Rows from block 3 of the image encoder of a small model that answers yes/no questions on an image's attributes, named by matrix and row number. Rows with one number within an expert belong to one neuron, the router's apart. Each number is 500 + 40 x the weight over its row's rms, rounded and kept within 0 to 999. All counts start at 0. Numbers have three digits each. After the name is the row's rms in percent of the matrix's.
Before each expert's rows are labels from the 100 images, of 14976, where the router gives the expert most weight on average: "strongest on" is what is common among them. Only what is clearly more common there than usual is listed. The data: rendered roads seen from a driver's seat, with toy cars, trees and houses.
# router: router (encoder.blocks.3.mlp.router.weight, 8x192, trained with AdamW), inputs 128-191
# up: expert up (encoder.blocks.3.mlp.up, 8x192x192), inputs 128-191
# down: expert down (encoder.blocks.3.mlp.down, 8x192x192, transposed), outputs 128-191

# expert 3
strongest on: snowy verge; dusk; crossing stripes
router.3 118:495453570503449528440531428514463459508514581458479470560509526520452544548448494502548473479526475477574519514579546543596466492505453477518532493504496473475545452484441483492499465511537507
up.0 104:488443524517553542512490492459507477440426532507519515483529458540472587531473507429515486502471525479518520495541481430490529429475446484427500503422545477479508573438507529502516523503486431
down.0 105:438505481512505512443468568483509456486594468499464407501480498536523528537520452485518508542553509523484513487468513547505522533470508468495452550554543477531489474492555455482523501525439584
up.1 098:530470547482543520475463507511519489505472489486576492592548587525479491548507455474469463471420511433496446528629452539480486538464521480438497502455471546507567464560514488515420457469552496
down.1 106:491521498482422495511505522456456458533597486486461547440502519521500448507456547449533510530516533479501483520484514511580530472533462535501478561636568472465446522506478460545494530520521550
up.2 090:496505551495478585466560437493478570467453551519446500472508481483512589508494534461517559470479501473444499479537543400476452568440488542466502562514481520493471399513490485547443491480499442
down.2 096:529502507536617591513470524480465481467547496530506552544473491529488511504475563451488510469472473497490447434506449487457536458487509517490454407559554556526540534494499531456510453457541492
up.3 095:526501490451479462430531483540437514466505523523489460447439541533494464515560487495465463464486540481569459511486486540458581562475475457433575509501465478585507476439500492501575523474497502
down.3 096:565491442469563483448459501503480520531497554443529468522523519455518586531457512506508464484554493500530434480421572510509449511463482487551527511531491523517438575471518518487528396474490531
up.4 096:510491518559563525607527491500444561529509550545461512562538488524504457515520502497500506570451515504441515612501508455570413581534473495518461491505489580510512467503430510483493490534480456
down.4 094:526497527522488478478483468474553483414419518485556505420477513514457561412473491539490521505500494530489450474523531596475484445512532474510584461514533447486522462478466520503459520493533551
up.5 108:453559478483551508511538439484542546526505506465444499525498503500515508502533519556554476555539497521555601488496423507436554462512451454549494460505389456472466440537551544519485506540512535
down.5 095:454471498506503459461451514473453493513546525503540482430510465502503550508532442531538468534486504524506411513461497595543487587445545572483556441539524533530491492471489528460486588481434527
up.6 108:562560588493447531437508562426462543463526533413583539552523496457473549463489443496444439445482568500487461523432484465587507463471527449513508447533501511521507533496504577532554557381505505
down.6 108:502476537516464574521495493567546490469496456566527454512474544458521471494557445526555483486533503540502518440476494445503556523422485531451451506458502547487459427543528518471462461488539529
up.7 096:538533498409453483578530433411551494588540542615500446472495476510492501448521471552438557516494467512582502488514527464530530460388520518584480495484549540493529509515448561484481455509514522
down.7 105:485447576479470484515498534544534546537553456430559526461494547577496475535513520456546533492466559546478460554519478490495404518492415515489575464493483545579489476505470454523464518499512454
up.8 091:509499509417491433445519505541476480429519530554509494551496544546479547484478525476454599521489513474517522502543452476374545461490543485508467541534537512462488544521563475461527452495454509
down.8 096:454530488540506496502486535491478489462517467430526463532576467513435513469490511494498507473529466479500471502605521441572494468543436499537460560548467561496506539539534549600452498443477494
up.9 092:523487398491494530467567510464473589501415476526448489561501507488471490464523464537562526499501493474523525561534503417441479538547461452480476504598499466447503502552475508510513480415476521
down.9 096:480546465471564554525507476498492471499522560625471488489482524581511464528496497484470573525502517472509436505463402402551464542498482432526485465566538510469468534522469502449436504486490444
up.10 104:499508445456524501526540563458512405482523535465545481527478552453483581522602467481528484495466492503534506495505446489435552527488456481578481418463429523456536539524478498473413489470460499
down.10 112:450436422484522555517518494486492523547490524434479572481509517574573511547483504500461495492482507456542464438472413428447502548497515500498522475445506475430538515524558509537480529512478524
up.11 089:566469511437540541492579534442453532535519519582488442484526487456461499502460525555558483502515446463503518581474545428503520474562477466444518488511518570431533551453453519438499626477451505
down.11 094:460436475434565592532518540583484544458505461530511567542509544492496468541501496518518456529502565475497480465427498470407530475458502413510514484448515549541456496497523507537547491470497485
up.12 093:520511520495461583510550513432467492543498485479523473493556496642503463431512464437452480532461474444488545547492457476430515477489499529439509556532443467501526512459491520485520425516477515
down.12 092:522494535508560572495582524521479491500497453515495463510487476543548578464462489520531512569454460480423445550463496449442507486514511450457463500549560507461443489502538415582472535454545508
up.13 101:469412547526523528489533502553539411514524436505511547511482524476554490504540462477445413483521543512540397458509521462444469531501499522517509487475466491497492379552554519540472465450514475
down.13 097:526486495516445535475447505476508529555544567536514501531526454467429450509508473502548581494503456405538474488460492492545527451514479538547477507519539495407456544532519528503484545551465452
up.14 112:480507557431431492508501529426557518447442446587460467453520512519497465479409471587517501526421500560519485502505463524454502398502545569473453488453480494507486524517557462504495525500455454
down.14 108:548512498543535540540472503523421525493503503532488511484492479539458456472550490476479503457563513496506477475445445439523532561552535589489479442508481460468486420561494516466455518516470469
up.15 091:531397527550457461518594512442508427459477533455517557500476543517481384533462431509535471511485434525468534473509530530518462500519468470429489570481422488581497431495502582444520564446530548
down.15 088:586538582515480598488466482472465483542510495537462513563508488470548530450510560475485526433490481486511544462390520479508473507513478562510473402524560520513455539540488439492557408502559477
up.16 082:484523504512530507528499471517490476497534478454524489565534444500511469537545516471435461521489524494514474492548470495571388476516560611449448581528453474529505516494463483529532540488465468
down.16 080:567445544556557519529509480482474491580504516517470584479498491532397494472549501476532605514512489482487489531482577567491592531485493474461503509450468511469535495570472486542532514520528481
up.17 106:450531461530501467436550483541522430498499556493492548462535528504473537544515396535543464490463504511513537511500445538514524495469513503491486443504502482513548491511511554499474584574429457
down.17 104:526480399483546502532525481458530584525468519464530532529479422501513484515551505454455549498432461520528485499514448549471488559572465538530481434475427434538564537434572528461499483500527544
up.18 101:431480435442530427556507531496540536502533561523512477547485450517528544489556462582540446488513498429558478484532485477470473529456469500488505467510500507497544504525485471549441429571503536
down.18 103:498530493436554523508480485480508489481488438455460547477446478492515519398578528480528541518509453507481499538474479495487470493573518531531520457521446501520507555485545517496544511574468518
up.19 113:475481512483543505544540523556544485492543509463522511558409580478554505481471490501535482575448420425505504453538540463558498569476521462536499496522521492502505470496515524509517461544524392
down.19 107:486567454493495481498475465441485487499512455555485497476593444467453483514478514443453519491481611467551514436466515501576549451449439550536562481443503502515458501534451570531493469483526557
up.20 101:552450512493467533455518509436498502406485475503491447486502533501472464456509511485456466559590425498520527541555462499570501519419479506443489518475416430454567547437488461501534523484519455
down.20 108:523564466476496499496480552466473535551441430455443441475502567468495479535545551547574570405502548488498438431529536560521504482536478443563491551469512499507544511540459470431483473476445482
up.21 117:536468420488458471535466510586507520509487517549516565488517456473483451549538491516420522473476498515458509494464496443506502473458491454517422419551475493544567484424526472406504529553465613
down.21 101:527515526462552503480484584498489539521542474531497497514460505535538512504460524494497542552474532491476472488590457591420478518532469553475536410482442603510520418505564466546519517511450480
up.22 108:504493485582546485545547458485457554531431490446526513502490483486459521537503460480496493496499532547497470503449520517465543509447478519560460452441494542490479479433531568568555515465459498
down.22 107:480497558413526525486495479451557447563541504513483394423547507528480536445523484488494501457492517510472491558501504460467427493457504498510527539441483489496494468554490487464482501537477545

# expert 7
strongest on: snowy verge; bends right; vehicles: zero
router.7 091:510503508512552514539445492559450462517512493509471504471457520522534548525509466504456504498512471498575506485472446566409451490435531463532580471511455502520496457469498510462484615477555501
up.0 103:438482449558468468475481477506474484440495524544578408499497566510572570458543459476520499444473528496467479454554515524480446627548531505490459562500483486489605408539502477442449483484464497
down.0 093:611543515480482528488547521400514556577412477480363440497464542519502474549494459465476595504483504489471462547534461508534499453448481492450578526485524490531500494490513459564485538501507516
up.1 111:550464537481417477402592514448448478509415490573534468508539500560471557515595541509488497565440527491485483462510555520531561462505503464525544460524497583430562508528475541500496517473567471
down.1 108:481552450442594445489457545545531547491442486406471579518522519493528466500522528490535448502491426526516489491551490527482509576512517509542423544509493569510450464520449505464472544496466472
up.2 114:481626538450447487554471537497439476474489547498476504498488489521537424524493491497445491515520493476457554416430529573463460481477528499498543479527446470552478482578453447494503540454463420
down.2 118:455483397497528501578476456501512514559486449488549458460509469442527484513450555540496458532490529532536559480509567536445468487534491553508505573519417495470520598524504638507507467519450540
up.3 040:479505492525594510493548477452431489521467440468619494457548497501607508520548526453467485520454540529510512444516563505499442504545467497493476493543469498496549451492566493498548507505476481
down.3 039:467474501527537536524390535500560484513464525531513505447506457535491466445518469490549503488488481474451486455530522608488488504525520567508545490458538483509479584521545512445440475434534495
up.4 096:502445436504550527431481500522504474504504461514460473464516518502531497497497468487568510444548508496494477568506555561511623484411542422511519518480409509545493487518482457499499542483502515
down.4 092:490500554522556443460521474498500477523470551471553466559451469456497457489481518490481528546483442511479544480493434467434463545398514557527470519422525447518499487424466530515495560492445513
up.5 096:512504484521443522455485477509512532542463491478524454454562536524494460512474525525532500486466562487527439517564473483508520501523531510470463485502442494455405531543478529522528492450542528
down.5 104:463503557513518585528520486450451469480476524477539553514527549553444442500490510531478503515451464462415525484494503538511519428461535414542478430487510484568487496587442506466471493475533458
up.6 096:411432533542473472594533533467515484450463522440471545457537465490493502465529511436539510532562543479521543420443526522425458512458498541505525567465499468432485464600488506483514492510522433
down.6 092:549477513492476512589511454555553497549503499537505425570496546464515521523500421544461414478500444512617493512589496504453494475522536472476531529485482469484480542534474523487500476492441490
up.7 086:562583456493464534568498562494386554457420465489586463488541471512508523551512533531429495492487524520514476500561514472445508506504547494504547541517538566506566497479446426473507476512427531
down.7 092:524408527473474542483484472547568540461504545474548525498489493481512526435506450506540481474493505444439505490604503476537539520486560476467439518479492509551432486490517459466527523565523513
up.8 093:510491491517455477436526500472458509550492498511553463502526473491403505391438557502523474497553591503567527548488502503505540502557546571474521507498574539570480477530541487479462527486439499
down.8 089:465512549486447538569514449459448578509463499584466539393540445465485424545553553478497538539512487487464533527593534448407480517551469514522484556451493464535544535517502564540480519535503466
up.9 075:411504535532497523529593416481491459481515573514541392553506500429550483516492507551597477504488470403509513451544520480493467511502478514537539466427481482491484496480565554500453458578469476
down.9 076:592530420481484439496520512462516478524419524480463486461525542508507431502517493554448519527510502462500432454504518513482562525507573510515510516529545518543399491548427515491539537434507484
up.10 075:494490503447549523476484544481536525510494484455441550468539454465500498463489490462531522564524536532488515470524532450494543545443459429477511467464517436450583534479510522519494534470513509
down.10 090:492530509561472507504514483549410502535522542502476572485513491498512519536495472452466508468524547461443516479538459455535520506485582511525538428453501464433490559568466506497465460527490488
up.11 097:406432498401537490485511514457511550608472507523483465517563478547538560461536455535478520481493513461529520459452578540468545498528477468490465467476500511475504481461500514557467441408423516
down.11 100:579494520506491501446471547552534551475523443520500514482423443510441451518513477507626514444593493499518445476499459466413506501478472483538433482456541562461533549565558537475522498545547483
up.12 100:486428528490539371524516523514488476446481452480515534485485527526537405479518471497448521455459518564565404533503499463514484471503509461508517514498523548533570507549547563457507533554483487
down.12 095:511531467494559524505419443495538501482466515521464431469492513527489500466509531509527535524478503462549522438551486475543490538536475477517487496506486408446460463438605476477503470493471521
up.13 107:490573516499504543542527519469462500459499545529535476413498509475479476509459529564514486509473486509525453470506555583465479494502524495514568428506554491543547493632459506510539426512498372
down.13 098:434530549540490492516558486578560465521425493471511477533599431519524501469534530482488510538407512440518538497508524540525470557500423475429543546464466461516435521431545588523531563473489494
up.14 101:435550528494550472509572489491481530463434539557555497495536536560451545454517483402503511482546470504532442535441435447553494500447504497495515494483476515478547475485462538575543551498473447
down.14 102:515528547481507612487516491515441499505487441506494495547542575519518541520487468508456508492524457501539466512476508497456513506499545484447424585432578498526458482526567482477496446508477532
up.15 102:478498499469515464514533519519495506508507541446504511534506414538462530551502450514534548525543521503614541508439436548522585489478471550486455591507458503529437557500534476465475495490527434
down.15 099:535466507519431499498479520482484463503567499581519422460414496521475510472505490471505538504467551506490504547484490383438534504552540505502487486468548485434528495485521554553502548427524530
up.16 100:553512474494502462525426494422533504583454469501479569505453545496446459493491518487505474551470509388484551534457487613500498531475415534503530510492522479540479571449481514516473513505531514
down.16 102:505533580440548495461457517471427502514508460464495519505542536491447481488484503510509533497516567523498508451512459431509496453506496546436497477544511479466581443513550525448470490527406536
up.17 107:540481511504598470551515530494503466490533426481522463467469439525575513483531542540507480482544430526541454531534449444546498499508538525484588537434428502530515526534447538510527456504501427
down.17 097:456536443447533465516519557506565547526507510441481432564540527478480447477500486497454525495476440537528567491499474558561497566454545512553485476435487524449475554427490528427521534513512492
up.18 110:483464518566507425578513497572514544528525457534523498545508522425467491595509451476531545507444520522484475516539584439515465560377474484533497429580533449469424520486480514427523471509495552
down.18 100:450443501468460556473461494595519488458529483470466516459518467485532561481523441488561514511489514483540517602498548504453492530586482479545491452459504505562552486479493533524588492443506490
up.19 090:478553474522542494497495565448533488454476491543554587529484391488486477497444509507506512496471443432501511539450463510586608507545531536509543584545557579530483493495534549457525536428369492
down.19 092:549547498476537426445530495536462555521489498441471472528513469506514559480483573456479535501545507528452539433489506410430508552479525463445439486496465478519447462621512481514488479531470483
up.20 089:493530512503543529474495567549434562467464526511428497511415498530467537507479496556548491467524491490484460494527480446488491525517456493436492482509430474547519489410471525596490498433509483
down.20 097:529447501560515505472475504454475496503439575500462607468513509466482479541527497549457581462511509498505476505487430548542537554529496514510440436515485481552477564549541444503497548515528496
up.21 108:409528530511441468540567536587538516558480516552513448485460483519467515555477490482510459500548465521516510466483453526510474647499498474482526495416522505469507510481450519502500472616522446
down.21 103:488453499525407505541508445481544461503495453443536451429468507546491406466447460489518523493523583470520541574486549464538495590512464593486424489488500453547519446486446521508506534529563550
up.22 095:572530490469528498530496474444463488528504490442578492508484493522485491505553533574530523478566455527510530501510487459418452513427533556449529452482420488533507575514564476451554454534455494
down.22 094:487492509476450526475488476602565474521534509502459440522469532492544480463514412420483539487482508479559485439500495473552525478468482517546472497577528450560528588501431530468518489450506588

# expert 5
strongest on: dusk; double yellow line
router.5 102:498510449509460493610509540454485499485557527438498482490481460459539493542537500537499477508467487500459512489477593555461521493484459542480476485528542533497454564541448505510574515457423504
up.0 095:518368536471465521529532492561453552509492461544483533545505538451461556525521479493399434497457505541497472478487550550491527549519499481552458421500524510481488542527541496513522490556536471
down.0 100:503562475535562496499558472508416520515510469538486490468451446518467467531522497468490547471491517405454513409553523478435468485484527511556537577456430479519508492477566531542533490462501498
up.1 114:555423557501478558515436494432526487526472504540544448545540486464533553464505423596519542518471483501463562527503492502507518497507449535469472408495561567456458526502467583440495468492539509
down.1 106:530471444465476484536573469504468629507478490518529447483495478523461473501508482444432523545458520522544531482468518502442568504468482493483516549484488487526463494553529570462467431491415467
up.2 085:545483467551499492481503449504536556474497480523491491462473487547496510520541548475463574518491471497525568492467533544448442520585473504531502532504476475521524546512522444541549518575513427
down.2 089:481495433532546551525466491519522527520489545437423577477482486450512384521437503536560480530483526576494471421537481527491500437474506475457530434467454516486532453458556607510487493556548554
up.3 103:545503534454527504486497582559494506468609496519444457544503405493471556544457422497528509512545503542489497498530518501430522525477616545401436557557508556481479497498491544486558464521451465
down.3 098:494501513506469505444552469449475500448518437531421437486511475520533515482457606553514440475498452465514439480526483565509580481489520540502566552440530471523560427573543505509461472486548535
up.4 101:465512458479556547525546467515526501500553535479552494478545452522575493555552508574469507439491505490571485429491456547501509505390496553500494456472487531466533514509524458450498443555552440
down.4 103:463510534541482506490485568553466457510486474515459477551450502458634512445450511407478475505490560520519485421498495457526487503462508496527524561459412495440548529501469528461463568464493501
up.5 102:498520514556458565471508541500498467467500544471539479464512535471453407501555520405490508488497485431486552490402492555493518521523503581506535488493474466512471559453481526532550485513515453
down.5 099:535513490519468453570504507469601507467519477545526477480486558480516497459432531432505470452541513499445545482511510472506547539481562504471483459474544530480526448446449521539494516556510597
up.6 099:552470556535466531498473507582439480525558546490504509508573447504498449494552483557489513521448494410461513404492480483536526560540500543489505503539467469506528483550511499469514475536566524
down.6 104:552487499476493487483505537452487495479504450486557487548536498484504481508520482544487542511506429468447482513565507563446480537546520549484492433476465555485538522482568540501459478491447428
up.7 114:544511578511537463448553505433476504483571540503452507530494567518540528505552516469528428548496475502494501539483446462526526479505469494567506560467450502571496503438548544495401423433525468
down.7 096:486505523489538496502523513470501480494400563545498481482537508484479487424437501489467526542532541514527554510509520585461470489513540434464474467467479440544555501453517491482549544474498423
up.8 088:480529486564519459539525464484460486495543525519547460430522522470538475510536505520441512422511530460428492535515500496496498512481475508452460492499481511491503479532517455482446549528481482
down.8 094:512523559482547532470451548525550422428494557535484504467514430539431502503516498508504571532556422497545453485518473559466451477519490524495507519581468511498508465571427485571553448486507484
up.9 097:455486477526499492488465539418492476473491506516469532528492569470547533513528518534537430511507617512476487445532519573456595525462532489408483458558451496496597502487424504516506577485462501
down.9 092:447472469526520510447474501568472501477450473529500467462533483499494512498511523469490524477457589519482530525422430505493506456453492542435439541478520494541559568527423560511444498548499512
up.10 104:477547463513523456495565479452503528525436537436485482505392469547553483543544496567498476471495436495505509512590533499538483621476544518497520580560478506525488500454535503501463365441477434
down.10 094:509518482483441457526510503624528539442516508546442540525441499505489562492492487507481488535534460498510525548470549552484453482506526497512553488511575515487478500515464566543504574517454504
up.11 100:502485582472582515418507471539448560480585545491567487560464537502448480512497404435439508555480455503512524518437469601484490407491480450497479469505508467509465513546517492553514512538525461
down.11 098:570505527470492549527524467505503470530447500544518483497489521541505469587487491522584440490456555405449414481454536481483503516473526514458525399521482471507486495503468516453548510468517525
up.12 110:475516458497516526475494485564501523510432476492571561462520424566428496494490480544473519441520487492494476562417464563485509539539467477520507478490491477502471575512512480527537495473544522
down.12 092:518448469470479503500516510466533533510491508510554530533482486456448473461489525417435594480504544481537564544522572521517512492544456607499530436456431486430530478504377528478524541506528438
up.13 090:465579509538451540509499485541561525553536528475485454467487532465455589543555490512487473479465541538434493456476542526510483534485487446371530490471512438515555481527493511547497503448561400
down.13 094:539456485399601496442441475491534470479459520523465520463434483509545514529488546504491485539449485499499458473428506445534528501504513460519469508471516510499482488500533419520550511477455552
up.14 094:484473480514485469521532522447523500475469535546413492429448483508535553525527582516537540593524524527497528426490538503539474488539490522498535452490496503464573460529492521501434430429569479
down.14 102:529452469577481523437524489480457550480527468529486515518524514451485552459522510540467464495502418510451508501476507478521543441569518473533512490489475445511470560527510461507524465563439496
up.15 092:486514485469520498437451546589525543533476553477518511490407528539509556541525536538541536493470544483385550449514496500512451499504524519441548475475516470509484474510559486527513548500557525
down.15 093:491437527621500519504509443484529577508488530411481491532551457526572493461463524443503468519408506486539533513506449493575530525454509529535459495523495465482529517502597459505508464523460469
up.16 097:559539492501479460469596439469472460535511440492542480478480542494547528521521440535475520508499537437506561502541493406487484433550562461471469453532509553474495534598437478529485451508515538
down.16 096:444475494497491501550494484499469515486533551533505546498573569480446481535457545506563416454482532516486498522379511598548512506456476529516494541527498504545509518560447472532494499495456502
up.17 106:559450465407550493479514438488538493494445581535501507540542477559519475428520520475457441548465495542455461494495497565539457569468481480545549516561501509479556529483505535547500468506461469
down.17 112:425451483516537482548485458489521488486509521533512496524523522512542426450513452489512522425620565492475477453524549546469480432552501509473542415514512449461513492488560518492514462548451508
up.18 094:433494549472530471473417418487401542495433586430522482528506485447502490490542512443477478466518497467486504511498469474496503477483503501445493548529501432594489540520524506534533463540505546
down.18 101:493503570475509480581539464481529447412497500472486485560556515549532474482426568442505437498543437468434451500512473494475435407504508446519489485565590535534495513527492460522505463478473541
up.19 095:524514439502517498571582455434496546421507470460494525557529500581503536446569499486455570466478532476489484444552518512476565452528506524556511514465546506521477557491477420436477535448501488
down.19 085:503468573509539500506483506476454485462506466554517468464553535476517504585461481478454554504470442554530560560436524536514500572455467451462510553558565467510501477480495489517472485509498556
up.20 083:545507455489487564594574518511565492463490466480496475526508456496425525538562600494511506479518535429490449493456491508503551550382508512514508494462520493405550523504503491488500501443432483
down.20 092:565508510512538398458434484434454570557472496494509505486513540398513499458523440565485484521462453538456504529551512518546497482470484550513498512504519465620519502480486456502487559484525542
up.21 103:537453462433513444500498508476512501543482429445546428518478552573454487454496536538554514520471449459490537562640501471521420438523469535474483481516446568528522546556546547424508436541484513
down.21 097:425416479479490501458514494458561557513580495539440480500517583435504482505490489420494477502516488438444512521393502536465477586469486496467509566518469576416487426409498481477449531551490544
up.22 117:385532499532473439457524545455533526487450539412469433538480480471458505542537556471507551502464469568580460467550514481553544415493468553508458481489454531529522529548523570516537519428480435
down.22 120:509569645491538481497486565497421603507486534477501521531503489566443440540483552505570523520536416485492449537483504506580557504516473498489492508494539534431522450509603463462538483436478550

# expert 0
strongest on: crossing stripes
router.0 092:474572556496518476532495492497482491451487505526606482490520485552495531440487500474521539448427482516419539570447533483503544471518506576366519526502518538472501486501536473551494546476493520
up.0 098:497483532561492477536525545489459510537530490404501454527464534529513497491487444492512469547541515489487539535419564543455483494527502503447517558537528450571481463549525472562509475523496457
down.0 102:519457565432482491413519461495449439482476476493513524467475499463536467548516526444579486470524462470429528465531484527551438473536549483536495444582468493513580566508451551508539489498477572
up.1 093:455579555459487496557563479483446510509539513537493455508520464498540553505470536497543484494546544471517437494543519459464490502495498483465565449513504442485457584547577474402426518543462413
down.1 095:468478483557504568419532449459497456433505550442485509495522559531509425493454535531490511492501533495548560401463490492517553516531497584536452505490502487481465514423513471543507469483533572
up.2 099:524525485438530490517543574559494511502475473434495534540520489506442504529492535486447468495441512595498474505518512513516476480471492543530476479461521471458555494549452480453452476487494458
down.2 098:501513454526445452530494460481469511497542521563469471509476493556438497472526538493548523517567515585438544602449456455485571527439467555511468476523450494499530521448535487547548501485494449
up.3 085:543533499456550495501591492512557543498478548524467503536554493436537539440521473549449565491575542501452519529536461484539474539494623514511544421538498398493558478508511555486447520476512445
down.3 087:522456520505493530538443529526479457546547571447472536485415441446543413477510441526534529540544502528525554485477499529496613502484468498444505556536520517551426446508540508489549432490505477
up.4 097:551415532473521581442577459462566484539375529530505498498506469456457522434495484517624563474488492475527427548494503494399484530518487560492491465432505484457541461484490500490434513519467454
down.4 102:462563501524494437496486526485505479446436545483482471525439448574506489498503497495500503482472486429538510486547507489496437496545478435492550548514548506475511510461515526496516454544520512
up.5 091:500523467466549476488535491523536432458522544486512508462488439468530493565533555449595476555508411509515458483503489510541460478491516506467475509479602424496529581513551511514463494531500503
down.5 099:483500540538510485489491539427559542520469489563470467502478529485442468438422472592472506536539535476470498465446516505474489483485474574492514527501455569534559421474537541503507478483418507
up.6 097:509463538440474486548553458522524537478513468510468441462470521561496552510510532530560518503596492457521505526544481517487522500495470488564446433462512575475506475505471528507501555429519521
down.6 104:512457469517540477544499592576462529565416546525521442526495487477564475525516472501500484460411515495482492602461508502547484503491444504503546530467474474524519513474529502520570502517514538
up.7 079:495551509548526565481449527452511542494544501437499500446528504460534479464528575516516485495551522510516466472525548493541506473454585520472419471537513530538515494471550434475540519460469585
down.7 085:502476423493586459513511434485538566487503545485546498509495538476550494530512445428537461472452496509459491489506496431463504545473460490517516505513533500463516464571466497510448515445436455
up.8 095:493455482511516497475574526455517508545530526470517468489452510495460469531457458478532444522521555562507536479515511540523472527540532487509565556479476461500448512460486512517548506532482520
down.8 099:534514489459594476491528543452510514532525526498490518440481510469489528506580539474440492475399533464477533455461483468437502509493480500534434494419487527474418514499500476493448488524523427
up.9 094:560520560547456496470526498555463482455453582475447483454515523513515450557570501491532486423544490447537438540517430470534553545490521453549478511476404502490459494520456455524554530481523530
down.9 102:426443397529551530483460462538473520538531467521463522485520441531484471493515508530576530538474506550475492464534465496483488508522524457461505501486488473493503522476537512423540501518436531
up.10 074:494497562515522546536475454468507557536525526539487479544481511464594443547562478562558493483466471529545502489486517494417515515468438475477502526584533551496524489573460422467489540466403541
down.10 090:447467552478466526493488492515502496523510498543477524477521481390467545526445407502555594441486492499501570461454464543501523406510522500475474452520518435456470527512501450508390494502519453
up.11 099:454554500493542492532478434477483473491457508490458490493514527515510450429451462483556514460523517533525444463492489522521463509447468530550459476494423431514528526528547474528474469509509462
down.11 108:516468471489531472434517494483498588507447489517607528423510407523507486497503533491571537473482479446535517439550490471537487565519525485482522534502613502486446474515503483463427560478495542
up.12 113:511549446545552437562527518507518448472499523525573516554514505526487451482495469501533525492429560478416504523569472453509421541486546445509520463530500461503538426561463502503472480526500518
down.12 124:522538461480539473536446499499545469473457500586496505406468495426465526455448521515507511528499435532573536547494496417446483537454521409445550433443463529430503475499585549476478612556534501
up.13 110:601514506543508518509527415425474467533486521512550562488486449482482438521470521550533463422512486529483426538511517464410492553543496480443440532526533521451454526550459600493488411514538512
down.13 098:472504453508490509506505465512479551496484429511468523493486477501495514527500582430398533513572425471522494532503469483500575539520457479496537539453517552436439404489577502495493498496451463
up.14 094:416518439499448544478492470557483462429493495511513454497542456483439454515597500532476522509489526517518480405490484464546434536559531475505488476500476480502531483480457564499458489668550492
down.14 096:470443519490487493512501549466500521489523445556512495478488449500476484556469446512529518531519490478488510607500512511490565583544513456455441474480459520513540516490532546482564503398510497
up.15 097:474461411585516453481521394476492467515476525437480511527456456475491451514524453553491540499441518565438477448463547456436513498526498557547543509494511519404485482520498530547503470476480508
down.15 108:518516522462503485505608519515500476516502512541524488458537515580456474535496488461480478523503470457477427538420428476532463496521485451427444537519474534511485480578537501437463570489504537
up.16 087:515523586496487532484456486454485511490502524547522587522493516458575460535487565539525545465481459512521549498496504466485459485515529526430476558474406518476487570523612471578480477480506525
down.16 086:535541451509557482482542498494499440504503505460472438572555542488541442492523460504482516450505514430546443511402500488526432509460473498490500538506497438523430476539461570464478550528571475
up.17 095:512496479498509525519516390492504546409480492479506585501520534507532466500434502583471430508524587515560544516465480547471499503524454513501570422483561515462458463510543528403513531447500499
down.17 085:514533510481456515554471519451511541575392472415447502492502539557467562453499505484448518528459493487480555463472491414551513451517501509488455524466534482433480511495545473519460410505500561
up.18 089:518514478453524443556486432535546504504585561477476498479496512484473427553522582426516554543529460481514465490498501522522478562491483480564482503472566525483509539573515514508510409473489487
down.18 092:528426483531504579485527539483479513512488487503503537553465586467484495536518449471493464445476483460505497493527518561521470437581474470480522467445582557561505397516523515536541484517557481
up.19 090:520501559504480469464541548481493462493534485450538568517442479438516539488541538487508577392535522582538420469556469504535493506480526498517478493474411489574487493493485509539486595543449515
down.19 104:541530443587515569497407431490500514509418576480430510488478426562465418522464475480574511431567537459525511504515517562542508536492469475496480525556473537471559571504491429519574506447508477
up.20 107:503506456508489536543492490537489457491516493532472497524504450515540490501494501538500475514439550423590530537518503541541413406471530495527468462538480464448614524486429515554510564510498499
down.20 104:491437566410434544521525479441487487522564469459474447517512555489506506552552451494517451487555523558494533462543533552526543465528512610552483567490564537542438439499500421459462542555508500
up.21 086:464556415487474455483484506586499469558494557408532531537519465518489494504534510451437511494478520541486515590494535498396523523440476511486499441444473505519530497594527479470488483518572552
down.21 107:460424532507518460558528504452468575485428514505514512526466449597464460523493506581501524458469461515524489418517508441445454578472462469437456505458525526484513461434535563449552601539518439
up.22 123:445441516547547536562559499459450542569522470532469502470437467477460468562434535523495467533493496493511563532476527619503477514542527605400543554464544492483528505428487514541471486423549484
down.22 122:475533488478508492461473501495470473469431544480432488498520531439465566556470538493457537547487544534552504497489507453437477456477472523583460564496551492472487509493459467557531510525480549